Rows from block 3 of a small image classifier, named by matrix and row number. Rows with one number belong to one neuron. Each number is 500 + 40 x the weight over its row's rms, rounded and kept within 0 to 999. All counts start at 0. Numbers have three digits each. After the name is the row's rms in percent of the matrix's.
After each neuron's rows are labels from the 100 images, of 14976, where the neuron reaches its highest value: "lies over" is the class under the peak. Only what is clearly more common there than usual is listed. The data: rendered landscapes of hills, water and sky. In brackets: how many of the 100.
# fc1: MLP up (model.blocks.3.mlp.fc1.weight, 384x128), inputs 64-127
# fc2: MLP down (model.blocks.3.mlp.fc2.weight, 128x384, transposed), outputs 64-127

fc1.49 091:486549477473493475441562475461537514438424551544544548420510456499442498483484507479512528533500438514502492490555475466464517488546524538566513474422447469543412535494472512460445481512518476
fc2.49 096:403448530529509505489476471485521486483449538463455470515496542456503536447494474533482547500486548547463509506484482535577500556441557447519465540492466533501441534494532485418515476534525503
lies over: water (56)

fc1.41 096:554418465525470514435528485561480507545544462475467496462519549524566529504511443463504495539531517465542470546438502479511508519500425486580571485480499501497513527442476441514517517500520478
fc2.41 097:445533507531495553548495465435552453435474491454502510461469468464438565521536534574507518529444504535396551566509567501510497527490558492530486547520474497504486533478487551434537450475539470
lies over: gentle ground (71)

fc1.354 095:464434394517542461502546482532489477513455528490486476523484464470583484460526445469458492475448575430490464536593477493480524503453536537535478507499533470497452541510525541475487480468497550
fc2.354 121:468438470485472531475480511482599441469505528486439486536542476491496509518510526472495490469494477498563517532504541484459516457513464517567507473510517480488483476556469507471486537373570471
lies over: water (91)

fc1.176 103:484546421535547553443574496501538476517499460463535525533453489535545583492484571482507467462510517510481530491520532447485483491490423518453513430465504494525508456561534483457556551464519472
fc2.176 097:477535444512447545587444440471501480478505551540443470491468430487497478521607445525539453451469497511527539523502562482466487503498544530511505484478514441470566500452552447537422525513425502
lies over: water (72)

fc1.263 102:442444433549588467548561474480590513535522491504541477490450491475460529519506549471499457525521516485406499513508506479499456546530506474536512492409516487484528454541510443481524551498526494
fc2.263 107:515505465505434500517521471461519466484540493448496503499487465469518519486579442552495504516495546524432498503539520543515509548494446448521462501480511482544518458574470492511470453529511435
lies over: steep ground (31)

fc1.23 095:502531472489560490563508563428516440475559519500613475537498467500480446525493540471532522509380505499466527522526505526445551513424503418540464466485451442574439531518516417455497457425470566
fc2.23 092:494508510563499523478517530510420501503506541467448513458526439534482483481573506515531497453537529567506414518526488463469586479520510451531451540541498464533497458493528506510470452459525497
lies over: water (52)

fc1.378 093:557490392486495553407533522517470512506560548540570524463544617483511518562482471575427471529470501509428497413518499467444540433492487554506468485502480466484513474489489444474510490480528465
fc2.378 080:548505512537485452487466522561431505529504482450508548477503517470509476513480523505586574568534541522504528575564517445552542530490466531441540475511469500445524418464469509466567432424458464
lies over: sky (96)

fc1.155 101:473551506479461553420512504482496452511494456449576517529428524454456574501552522425503457555484551454509487543521461457470506532487496526492517529459545483517491446455539480516544547493571490
fc2.155 087:516518446513487516487552512467538496535543542471525455511492469465452512485539518455503427464451486486482532414507510561498469513478518559512530474577505427521533439553495554524491598505437469
lies over: sky (89)

fc1.223 101:465489562490569489436487491467469469486508508437548489523534478532468492511488511511526530468536471549531472425583474590454533582445496498551540478478519465542515524503431466442526510433535495
fc2.223 099:565532486496560600475531500554478530523520461524454474492544505518476518566479474478482470528485421448441495457484517504475562509486452546523518521574532475475543454470512602530536492422467479
lies over: gentle ground (59)

fc1.140 096:466524475545488523468491544471569486472476475458528531415447524422510489502585545620553535466428465488462517536579575459518451556510515564439542510493510535477511478541475487495531549492474495
fc2.140 091:550470441452498469497538449500450498511457528588401465506537505480426523473552483427494462571539494586555432548463477453489500480480485467497482466498569513498512426499525490599454506545543493
lies over: steep ground (31)

fc1.136 109:493402477480544475489552460493454572505528546432485512545550497487475525494451512547493445516515513454489496471493507503502507547526491461566420483516522488517409564520491495469543483530538529
fc2.136 124:447479526520455495516518491540525515472495536472495496468506528462498424522446482535545495553562442523505527483513475470416590471445543560540539440466484601547507578496504509489535513493542469
lies over: gentle ground (92)

fc1.104 098:553498435552546484502482500401594488523484457465540412486513523445568483467471543523483563557472486603490477450527535498519540463485478563543427470487518478496528419468445485456541506488518521
fc2.104 100:490524506480444467537495543447496451486550559436510501580442501528513496480499518493422463450464459580519550459503486511515558495510556489457431555458484539500529569455513492531493447534487543
lies over: gentle ground (94)

fc1.255 117:487547500566396502489507582536448505457486515474568428536496517463487475478480509526509520477553471584502576519440497534503486482444466499567530512490503472556546521505468451487444503533433479
fc2.255 136:519456537464474456519530516498491462526518432536495523433431526440523536500535450434492461434417551478452518521550487511458446589473419489486513503495561508462451544533482563456504500491502471
lies over: steep ground (47)

fc1.321 105:418480506495509468520516437507494531540516433420517506583457541470506526503449511484459484487535498552529527449537498470464519533478488516540499431536463476519510577456495542523497479487428508
fc2.321 113:508515538497411559524462512525533500517527567446472521436485503520531450513465519518536437482490509429522527487506447492468580528470500519482517530440486588490531524530519471503508431513471520
lies over: gentle ground (84)

fc1.311 100:555513504492466539519486501526511464544503455529532470476472535526591481593453534522492523432461546515496516495499546559488473561436443549485512480558432452467517443508505476499467462540443439
fc2.311 110:493463526514499500535452517471462481490507522480474481394505511477550494507459506462511476468488481533502434566459452531458523528408509524437535522567569520531435439582509469497504546520505529
lies over: sky (74)

fc1.268 103:421445394539499514518520507503549452530490542553518527522512507388563430523619483490521468515468543486482505485534478511548565493398428472569548518522374450547514551521541493444518536481463483
fc2.268 098:544538458475543473512487468496536508485536489516479431514572495501556486513481504506526556490552540478543512523401497565558487584533450480501501462455558474556530511499465491485513509438465457
lies over: sky (99)

fc1.137 090:498459478543479561492485548449493473517449450495496430488444485506474537525566522457493446529495492519476522497437502576524540483515462449543467504432513450524466461572470495507562571480552490
fc2.137 098:501501564521457493461436457556438511517556495474481548537512475521555407489541531520531566478510496550533419488483514500526530515518502460477501578502466492547499437501519478484448510488479507
lies over: gentle ground (61); steep ground (31)

fc1.167 095:465543447520425559444503471486463450554477494480568529514484566463539531452497518509478588438539445518534546445480538451494568498416437446527527433440551536476583538552446465512532516523461438
fc2.167 097:501529477531508521532571488501526501433542509530492457500518492500579543521493399514473459466528450504415427530525515439460452504498522508490517490557494518524508503542518467486477447519508483
lies over: water (68)

fc1.60 097:553500540464513467568468458524464503456469547519505487494519516493478409510531565573472577470460502531466486470537532548543526503548463462500531442531467500497499570490473473469566439486486494
fc2.60 089:461506452479560556477501464496528490552529530507517544494459476470499493545544554500487571534546468532546504578504533441483438472496521438566492502463476544446487547545471571530417501443477490
lies over: sky (99)

fc1.86 102:386476430482528532561486520493510459487513521484529449489510528459520409563555546538541535503488511512517495475517464505520474485482470455526498418513440461523469509511448521496545518466540494
fc2.86 087:523434442490600446568524506491485494503533510439498491497501537483483515506495518575563522482570481526461488509517512564468511521494442498489540441484514439542532420470530490526546444488478557
lies over: sky (76)

fc1.95 101:469493462521447497527527480536447486566472543403515520539468460510471524487506559472476520455493442560532560422534536469467470541485500461534537486443444513471471497545507511501519493542447451
fc2.95 104:434437494431491527517474495464577500464499545466558426506531534491524435480475502515565410550558490467516563475531520510481411468578491546460515473482466459571472503517494504493486471507558541
lies over: sky (73)

fc1.25 093:554535516483558511465550497517471451476402533504508500497419452481479484512540464498481471570501473466431540508455493463476523586545501483517498479534479431525413489444498499515430512462524485
fc2.25 099:487534427543424419509554480514571516455526512510520541585520408491459461476505516460494473465497532435521482499524484534466552478471472499497507466509536519464456545534592558622451540539492506
lies over: snow (39)

fc1.217 098:557510517573493550478501531457416494464494479503456456475428534499541527503518454475519503488469514544456531489489515478529537617532478535498510508462508455455455550525498529494504479416544501
fc2.217 096:530435503502453444508545564404572506527504477518501522553486492497485484528413547531480403526474550491445535494505525537501435500485497506502473482552513485519468569552514452598480441551530467
lies over: snow (51)

fc1.101 105:511508461511475413486500559546440569409457565509557482481540558419464499436503580532527532476463454548488563491489502448471492470471502534509510485535415456511530492519476535497529554458485448
fc2.101 125:554562537460409477523475550443541464471495468572552491478493495485560534464516507491495521516417507545477503486524546490534414480512487462543545530492436553464464478481484553513451493568463503
lies over: steep ground (50)

fc1.13 092:560498475523510487564553517555485454488472542518513481498538525482485489509516427523424487493493520548465455485444499551496475571540520423472489423487452479542451456558494504509569487515517466
fc2.13 091:501439565427503470478468484510456513487454463499485511539477528505483521503452528514499518511482558543595475452560492535555584485528477504568476564519515504437498436448512543556497451492505533
lies over: gentle ground (69)

fc1.349 102:467521514494487574520522504509505471457496475543494527492424596527498572535529468483469516539519443528473477484526438515487452523434479462487484437487465475474443480556461489518552544501469375
fc2.349 101:560460522507513513476467495537488486481479422514567494548546512516493508511517517520439521494411504498513544440468546489524484460540506522508477524517427490491472459501455533486523546499510551
lies over: gentle ground (75)

fc1.220 112:463452517531450458475556551515536453458556489543473426489565493453464574459532467501496515523504479533474503577555454514454525484504416538608436458526481416516513500488479444516551534461460491
fc2.220 115:534452526524479491501514451491542502458448508597571574531533480568530463536455534553420509560568526463475546497472520479471541476481526480435481535506426455565477510531486404560437520459548495
lies over: gentle ground (63)

fc1.173 108:501462503571499537453522531543541487508472502463557461503475508475451546440490524483492502521509510545449541449487510523380514499438524511511561426464521465510527505494443478495483564513531470
fc2.173 094:532466461517542502563562525478518463481478460569486455447508496529510516543557519484551503467498498531518526480458502498544402504430478443511487481458419539445485426512490543476447568465536447
lies over: gentle ground (59)

fc1.362 102:495518544462546505511576512499532487454523443522546509482521522426536549515504479423504486522473496490470536557472464508583475549514416508495533425432506467474489440446474515518520530459510466
fc2.362 090:462517573544474506450497552525487520433502494495517502488509499483453546503421496500501463487475525502454505490533543523511572533483452516533513450538512467446508451533432502522506545477490554
lies over: sky (100)

fc1.177 088:543569559509537540511546518460482516446543508486480497472528499512512552546524491476502511486570485536451539477456489499519434504514504489448497471481472441448455486463465570526489501431566463
fc2.177 084:587450570480453563456470487571484469520478463494562519573461581485504467436484506495531490445533509511530410471499570473512582547499436473503515570470505532509456429479463545496504457488548527
lies over: sky (74)

fc1.327 109:460505508460524541557496574508517487484540509467508491503503522455560488517498552600451526470477480447458532481520565484519432459516484507464508430513482534452507467416420478513546497505513542
fc2.327 107:507577464557463500464493494470485497515485479559433444448502510493432559483513496433502494469491524454578511523484585524473498482545503452540477478435515464477495510540514481517421491485516514
lies over: steep ground (54)

fc1.69 098:426488537573462526455487539433513479483493562584510452542474503439587474452522426468433485586463537502488537543511499524499492469530480445601541505456522461497502522510472487492511567440502487
fc2.69 109:511513490544476498465523458517498513517527478384506485498578483488494451504564555530492534465512495534476440489486535503462468527447550506509490476490536410521531494566428423529522513521518457
lies over: steep ground (35)

fc1.20 109:461489483509541591474516507477571457507420531528488416497463440457506517519512472448523485469510515463471568518496472480509503546462516492490509523506478468482451540495515470502452576453506537
fc2.20 121:410460494457491475453498537440529554522547512419460506574567493520488464462519461500531528445536540483513454516508467434499487523487518472512460505500579480529563521508523576574511542559445527
lies over: water (52); snow (36)

fc1.254 096:529563437521476508489492537528496460446594565526491397496518499503465480521503608532432483454391454476534569482493482515519589543431442478469511457450475453496551502580504455417476491440545494
fc2.254 081:492557530574532486532521500502493537450530504540429514507528520522444525530516523477508590510519473462543488508476533398526485521604447477496510568515472480592556513462540484517517420466499466
lies over: water (32)

fc1.90 100:515538579498447407560484531448455513496496466592529519421475464529436549514497519566512612518478443549524552457481485482490418491505481472466556502497442471513477516443482517499482500553488547
fc2.90 096:502498475517536567449463484518556466487472530384446486565533517475545453494478502483494433495525496491519465510490514510490594503483512527503463494517510461494556515565479492509537520400537476
lies over: snow (51)

fc1.11 099:541529485547512466483476545424496521492447532508513522484451513562460514569504553507479523533542528466492540522457439531426540514492486471486549488471501466454435457511552468515428484430492470
fc2.11 100:490482470555554547478572474543510527484521499519515499554502460494496420517502523455479457409532508481615462457590536469555574499559487432518492539483457445528522521511504476554463518485473573
lies over: water (26)

fc1.298 101:510497518548545482532514521541531536402545488530531485479512542525512482454466485534481506513521458464418483520513530462491522512524471492598505521508508424501484439460422499493502509513505527
fc2.298 088:430525515516462454532488471495487582474529502594504532510559484430479414491502481444560534540547559498497510575475425456489536475491507471511524438539472535539536523438532484494551523486556456
lies over: gentle ground (64)

fc1.116 115:520448505471501515470518538503452442553462476464482508505502483473575518529574464443545525580503554477557513458429530488578491526513489491520534495456579535495543435410532537505584526472492492
fc2.116 106:502548486452489507563420500492473508455486485478480570482518465491390519542511546501564468422426450524417498492579534479502522474508477457445476520543481522507471483533475484443492503555565543
lies over: sky (99)

fc1.162 100:500445465458483472399513497484484458539435495478478551518491484420487569527499458524547515558497461438527512564475522456501489560530469446500534514467506511466516455509517468513597599492571458
fc2.162 094:519511506522591519498486485491492481487548500459523514452500521542535521480513482513533576442509532531442497539585483545486477444498517513534488504566445522523501500478508567477485512463457477
lies over: sky (100)

fc1.164 100:468435508473530501492533520553475526523476571431525360459469506391462573491545477475444515436454455519527470534518461494521540506432505485624520418553451484533445518416546491490448430498554554
fc2.164 099:475579456492533561523472517441541545497541476457481479561525512492511528499528510416517523524480472490534518503444575501444526468446477558561437481432455548462481433463547472532487470522460493
lies over: sky (100)

fc1.216 099:502434480441571456509553578559547509478456537485493453548549499492544540482500487548444513502463458428485479490536546568492533543478516570499450498490447458492449491519548512470501540443560527
fc2.216 123:448446481544476526506483478519518482516506551493474507519517549511498453511460555537481475567541447498588501482461516487451553440549551490536564531500468479552466507502541458491546483432499514
lies over: water (41)

fc1.304 095:526554462506542513484637499497502454461551496495535499482468470502556501613536491559490490492512432425512500496518471450439551509444424440507503514492469499496485499443446518441450534503503472
fc2.304 106:493535469514561482538549487515520434458524511592510491459525460477478576494507490544462522462492525457526487474581532521494579486485464494447508504461446547485558507431483508549445499501542509
lies over: water (54)

fc1.161 103:462437551530543491561496489510418533458533533443506465543473502482559512474457521532449415465508428476493498488510473511506492525562490531492402447500513468491427583554465502503553490521525478
fc2.161 106:490462455479428467518524497559550523468484480488451525474439526495466445487413460499540522542566532452508527522538453495484466520446564577526479485495572616530554567479538533483478496500463482
lies over: gentle ground (67)

fc1.246 098:448427519523490488487521533476572439465552474426488492539433514520493544459542593504492548617459504481495483494507558511489585503480469528506517513492493501602502454479431483455467583441523464
fc2.246 093:455511520521493505502517509432430519504495539533447505475479481405571528509492477526462508531475479504428530441405496582554446511514525518487523509525475529457453484500519456527491524527525517
lies over: steep ground (61)

fc1.147 095:489475504475467529419533511476513507488496543454491475487491444434471537457485539550495504478517468455527534514443493441532467512447510449568506529388486481521499476493365503463525530510512461
fc2.147 088:487535599450496541498473494495511566515546472503501491570468494506547480444439437479493468485532531547543492497433509473470410469531492515464461464452539547481471506455549569434535500549487463
lies over: sky (93)

fc1.24 098:422482501501487513476549481472471493475531524539515460509573553505516560520498505484438467519443538423479494456608486516490459526524488489523504532451487536478524504471559461459616509489535575
fc2.24 095:483475492462495561478446494481517525484548463413513519518535476470530467535509478522442435506475481527436452587535526515490488451480499492516471481495470488541505484585466408509511497506512478
lies over: sky (100)

fc1.329 088:492528516430457440478462466508494475486437449509556482559472442554546548528495532518574497465490513462514527481545503433464451539522489575475502524511441495476520472447512546500521527531505455
fc2.329 080:498453536549540484445510524478459468557526512432472494504562526477466426545539490540466507528565523515478488543615484520531480513459546537510495517545522494479577461531509476532479495467520521
lies over: sky (98)

fc1.307 099:480490541476517504476528516539479520503492522371529544482497449466469449463556474547476491525444461523505536512539480539466504492514428543540490468497477464562403558457502506453470441479496504
fc2.307 095:439560392471419436512466476466516491526490491498553490544518528511502523496593493491508511531568524522468542546472504469522568481458521489492542433492466454453527523518515413516534504476462520
lies over: sky (100)

fc1.120 100:512462548540401509472534519522486516501573539530484450537484562537585499445511527476425439517530524544479519420535517516461527489466476475503526409461556464539496538482511475470488484411471486
fc2.120 087:525431519523523457474483468530507488548473522437489473555439487504431497510544484502530524541459469546515517468511492530583480519452607563531521459567476506562486524529521490488510555494501546
lies over: water (34)

fc1.124 104:486554422513568474522500447512554489436531490500551512475488516497466486531530562529552484503536510516488580445501508483409548472501498456482483524556479435562477617490463531458487451427540439
fc2.124 099:510536530485440473484441475445468481479495543493513495529572524519565444470549469532493513484486451463500448620456509469457457440526521533500538511534517550463435462537536521582448527496468543
lies over: gentle ground (58)

fc1.180 099:484490495467548478515512486499519520496456573465522514517535519446466451532481530530480500568517485501524521433491516520453524482518494519473451492490479492450458608520491522447568586477541476
fc2.180 088:413481514491506559506466450489524517434499538521545481413486506495498497448465469587533504564634467563543518498453450509542467464486513543591516502453440494545497530441449440475503531563563487
lies over: gentle ground (69)

fc1.370 098:469538454460497460427546500541510539444511467465532514500521577517492482530511486491478537576532495490474528416511480435490561499468468526482534465492515484563457544528477500328589502469430520
fc2.370 095:485569500491560526522561442500520520528489533443548508422513522548527503541524410440489537557496424579546456567448517515492456475519522548562546491517577506505458413487471570487454465517451452
lies over: steep ground (32)

fc1.285 099:521413534537508472499493502527501455478531538435510478538529523442489518503528458463525572578468576449529539513574411532483492582501424495471441526485482501477547449411522555459577480492518516
fc2.285 084:467446448457486457538483507519490487582519505532450487476503427510446538508592519511508448450515580502443453482520513535524553495498509515461474447501466521438482555471589455497450608572445498
lies over: sky (100)

fc1.365 100:502547486527533528552496539466509427448563446446542497474530440431411485534606509536550557477484490517535539547431498455479454459518493456496597509461494511540482493519514448475502468433491446
fc2.365 093:456523444491428496513526422554530507520486505506489493529597555532432495514481544447512532534541501478538508461473485539493493511494433512439547527411437499498558531489583493508444538517539512
lies over: sky (94)

fc1.27 095:547500462479488551529537535478485465496511531486520516552508555483599506500515512497482492449452599456474517506575525476506576470436393524466530439481505515493515529481515457453504522429479514
fc2.27 093:452468461452427451500465469484557473503461529490480515512436446550532475517558590498471457403508505538507553476476484506527552517556514532497512537604507445473551524474471468457485492484530533
lies over: water (91)

fc1.342 096:513522502512533570487476457530521424531450482537523433491432524486533501487495557485525460469505566527481504544452512536430531518446499493486474513514550456510443511526424500492509534497609428
fc2.342 111:564461501487481400479502543470503504498484522532525501522480448604504586474436504432523546487466534479471511488452486483529502444496560491510544471503549505512481539529476564513464513487521491
lies over: steep ground (42); snow (38)

fc1.324 103:404549431566512494516528491453540485497460541502529482488558445486500537471601504511506584468530507479544490516446448507450538435434441499550541510479425489518495542453487445500491543440491439
fc2.324 114:487507489546545434489539502467494524485520535483524471491505489434618551529483496545542530482534487501535500468548493564557583495536494501487502518455494541572510568514475420540521521473523491
lies over: water (71)

fc1.318 092:455524485497504441560509511383559480422452491474552477502514471458437507445497616522515468443448515549447522491538559503472548466494526480576462539456436522565417517477462486490511469525465525
fc2.318 101:493512552521484500494506480537490451553481527485471466531461559489590516499526498570525509450502523531537505511505493469544519524477479488486453483552409533505510487485537410497478516447504499
lies over: gentle ground (59); water (31)

fc1.197 094:524558459435415474438529569553471542483437560518559528436436507489459491544479496542477489501512497583542525478463459517497465564458480502541536503467512464545486546561491442502446535534494510
fc2.197 110:520463450493476442560537541547536425480454515533468525501468542529452543502499452416478467396432605474524519519499452542477410571505449485452468512494523446434517559494542485524471510541541505
lies over: gentle ground (64)

fc1.99 107:463428497449499438520518574565614407510594547512504444520502438461494483491563534509566525541460467535462521539527483507498510532463470534584468496541477489526530475479468490461451507446499465
fc2.99 128:448457452458498484515537537497541455454520552562486531438588460510493547485568529461487503550465428480512484513557475495519500515485489495458506505570384543560414571517491484513467505472531460
lies over: gentle ground (73)

fc1.332 107:549472470483483444478566567482567524470493549516540508481474480479526509497426480593503502465526478544460486487519603467405564479472462570496518498492528502527546518487509493509531531517531471
fc2.332 108:529514543514468457541510520495441548480501537589552535479476538513482452521486514496483544475501548557517519473484477450529549432445488429526543504522466503447499520448518552493511518531527545
lies over: gentle ground (61); water (27)

fc1.62 109:511558498512581441512474485503517504528442509485496518574481522486488435538561498526545571514497493512501550446548569546510544537496453552475449537534442499488485499533558513449546553490493372
fc2.62 100:503438505484531531489458497493473458557483453464504509561437517547496522507545440479545441473539508535425563495479513470503382524513523575543563559495583546505452556504532538494549476537524434
lies over: sky (95)

fc1.172 096:470472532474627604458492440452460477516547475441519487540537449518501474504578515458521492481487493482445461417526510500543476540434492447553474528536556476527437494474451495523561508463526529
fc2.172 090:449531469528422404563526538511422496509480468534473551459441544513480559556507434440519512520491529473504554552455481495450462499543519519506523491531497505443502505516540560483475473503509527
lies over: sky (82)

fc1.297 099:505498506453555495449530496500514494461531505430509470532487485499500555438470579575491539503535465482546481510494554485453518471472516492572462473528512493605510543479406478486535508425546439
fc2.297 108:567471505548462510458521497503513508497526504504450549453493505483478497501445561544518569521491486487469571512528539451465527491560502476533517574522472515517510551483466552477498454463542442
lies over: gentle ground (58); water (34)

fc1.132 091:569501505445516547463512545554515476560499458530541511441503514549529493537507519515461473574522509527520502435491464542466535521498499489484471479544428412514436549443458460467459501483504504
fc2.132 097:543520437516525460499535430502455538518467531485575567460498514450554492455404568537524469388469504554477459510480511481489466520472489530479531459510572505527511493498513508490491541600431394
lies over: snow (31)